From a checkpoint of a small class-conditioned image diffusion model.
Model: 7.59M parameters, arch dit, norm rmsnorm, num experts 8, patch size [4, 4], layers 8, width 256.
Training: soap at rate 0.002, 6900 steps, batches of 256.
Data: trained on abstract colour fields from 500 small random pattern networks, 203450 training examples.
Rows from block 2, named by matrix and row number. Rows with one number belong to one attention dimension. Each number is 128 + 24 x the weight over the matrix's rms, rounded and kept within 0 to 255. All counts start at 0. Numbers have three digits each.
# q: attention query (model.blocks.2.attn.q.weight, 256x256), inputs 128-255
# k: attention key (model.blocks.2.attn.k.weight, 256x256), inputs 128-255
q.132:125129128130128128128128122127131128128125126135128128125129128128128128141128128123128127131129145120128200127112128128134130129128117131127128128126128128128126128128129128128128127126128149135128123128128127132128126129128129128128125127129128126127127129129129128128128128127128128135130129109119131130128128129128128129126127125128125127128129126130128126131128129129130127129128
q.133:118124189129252125124117110111146124224121130128130129124130096255164127113129165127126128132121224177129255134068134127111129122128122103123167118000077126124126121123126129128128121031101128153130056137037137146128128135137128127131126119133104125134149121100064129140127127123121129127128137126255128130116124125129128102000121155129108129129114131133126124204135128127110127106128
q.134:128130128128128128128128127128128128128128132128128128128128128128128128128128128130128128128130128126128128127132128128128129128128128122128127128129129128128127126128120128129126128128128128125128128127135128128127123128128129128128128128128127128128129129128129128128128129128124128128128127128132129128128127128128128125128128129128128128128128128131128128128128128128131128129128
q.135:128128129128128128128128127128128128128128127128128128128129128128129128132128128130128128128129130128128134129127128128128127128128128128128128128128128128128128128128133128128128128128128130128128128128128127128128128127128128128128128128128128128128128129128128128128128128128130128128128128128116130128128130128128128128127128129128128128128128128128128128128128128128128128127128
q.137:128081126128132126127190129128130128131128128129142128128128130115124128130122128127129127129128136140128148126128124128124133129128128130127128128122126128130128128131128127127128129128128129123183010126128126131069124127127129127129128130128125131128127128128128129128129128128129128133141128128162135129128125128128129136132128123129128127132128128127128132129128128129129130083129
q.138:128128125128128128128128127128128127128128128128128128123128130126130128131128128128127128128128127150128130127128128127128127128128128128128128128128125128126128129128128126126128128130128136128128062128128128128128134128128128128128127127128130128128128129128128128128128128128128128129124128128131128128128125128128128128123128129128128126128126128125128128128128127129139128127128
q.140:133129129128128128124127130128127128128147129127129130128128132108105129127134000130129132128128128126129057128200132129129182131128129122129123129130134133133133096127141128128128151128127120130120131129125125128131128128127127128127124117129222128128128149135182125128127127129129137127128129134000126127135136128129128111128133131130130127160130124127132127128121123125122121190127
q.141:128128129128128129129132128125124128129126128128132128128127128121135128125128159128128128129127128128128127125121127128128128128128128119129128128129128128128128128128125125129128128127128148125128127128128128128128131128128128128128128127126132146129128128126127128128128128128129128128123128128127138128124128128128128125127128147130128128128128128129129128128129128128126127186128
q.142:130129128128128127128126130128128128128129128128128128128132129122129128129128128129128128128128126128128120129139132128129128128128128129128132128128138128128128128128127134128127128128113116129127183128128130128127128128128129128128128129128128127127128128128128128128128127129128128129128128129099129128127127128128125128128128095127128128128128128128126128128127128128125128076128
q.143:128128128119128128128131128128128128128130128128128128129127128128129128125128128128128128128129118129128128128130128128128131128128128125128127128128129128128128128128132127128128131128128117128128128128128128128128134129128128128128128128128128128128128128128130128128128126128129128128122128128128128128128127128128128128130128129128128128128128128127128128128128128128130128131128
q.144:128132133123129128128131130128128128129145127128153128128136131159142128119128135130128128129128132129129127128127126128129134128128128125128127128128128125128126128127128123127128129127128125117134129127121128129129129129128127138128128127128128129130128128128124129129128125128126127128128128128152128133127128124128128128128130127130128129128116127147128128128128125125128129144128
k.132:128128128128128128128124127128128128128128128128130128128122128128128128128128128128128128124129136129128128141127127128128133128128128126128128128128131129128128133128131129128128128128128128128128128128116130128128128128128128128128128128128128128128125128128129123128128127128128128128128128128130128128127135128128128128129128128129128128125128128127128130128128128128128128127128
k.133:140032125173122131133000150178159129128130128132128128135125127128137136150130125143127123120111247150128126139115129135190038124127140126128152128126130128124126129118132153169186128118088000120130127135130110128136107140111133086128127125109124139128037128123128024128136029128130132177125108128121136074128101132127165117175136255089118131089129126123126129129078132126121168174128
k.134:127128128128128128128128126128128126128128128128128128128129127127127128126128128128128128129128136128128128129128128128129128128128128127128128128128128128128128128128126127131129128128123131127129128128128128128128128128128128130128128128128128128129128128128128128128128128128128128128128128129128129128128134128128128128128128128128128128127128128128127128128127128128128128128128
k.135:128128127128128128128127128128128129128127128128128128128128128128127128126128128130128128128128128128128128130128128128129131128128128128128128128128130128128128128127129129129128127128127130128128128128128126129128128135128128128128128128128128128127127128128128128128128128128128128128128128128127128128128128128128128128128128126128128128126128128128128128128128128128128128127128
k.137:123128124128128128128144128129129128128128128128156125130128128134127126129128128130128128127128128126126127129130127128128128128127126128123128126129173131132124128127129128128126129130023004130126128124129132130128127132128125128127128128103121128128129129124128129128129128128129130128128128129128186128127127128128127129128129125129162128129128129119127128129129127127124128128127
k.138:128128128128128128128132128183129128128128128128128128128128128129128128128128128128128128128129128128128129129130128128126128128128128129128128127128137128128127128128131128128127128128127112128128128128126132128127128129127127128128128128128128128128128128128128131128128128128128129128128128129128128129128127130128128128128128128128128128132128128125128128128126128128129128128128
k.140:138202141125143090119122110128110126129128132128128128121129119131117128081126128074126128129134086128124128121130115130092159128130129128128121128127088128127130128132138119125076130124160254128128129129128128124127130122136128130129128128128130129126155148125110229128128144127128127127132128125131127142133154122128126137126100127138129124137130127128132127127130128134124110130128
k.141:129128128128128129128118127128128128128129128128128127129127128129128128128130128097128128128128128129128127128128128128128128128128128128130129128128149128128125128128128128128128128128127128128128128128127133128128130128128128128128128127128129128128127128128128127128128128128131129128128129128130128128127128129128129128128128128127130128123128128128127130128129128126132128127127
k.142:127128129128128128129128128128128129128128129128129128127128128128126128124126128135128128129128131128128129128128129128128130128128129162128127128128117128128129128129128128129128128128130128124128129128128130129126127129128128129127128128127127128129128128132128129128128128128127128128127128128124128127128136128128128128131128119127126128143128128127129128128127128127124128118128
k.143:128128129127128128128142128128128128128128128128128128129128128127128128128128128127128132128132125128128126127128128127128128128128128128128128128129122128128128128128125126124128128130131127128128127128128126128128128128128128128128128128128128123128128128128123137128128128128128128128128132128128128128128128128128128128128128128132128128136128128128128128128128127126128128129128
k.144:130134127128128127126127121128128135128128103128131129128130128129129128126127128129128128128127128129125128131129128128128135128128128127127123127111128128128128130128128128129128128129128126128128127128127128124134128128128128128126128127128128127129131128126128128127128128128129128139129125128128128128129132124128127134127127127128128127128128128126137126128127128126128127128128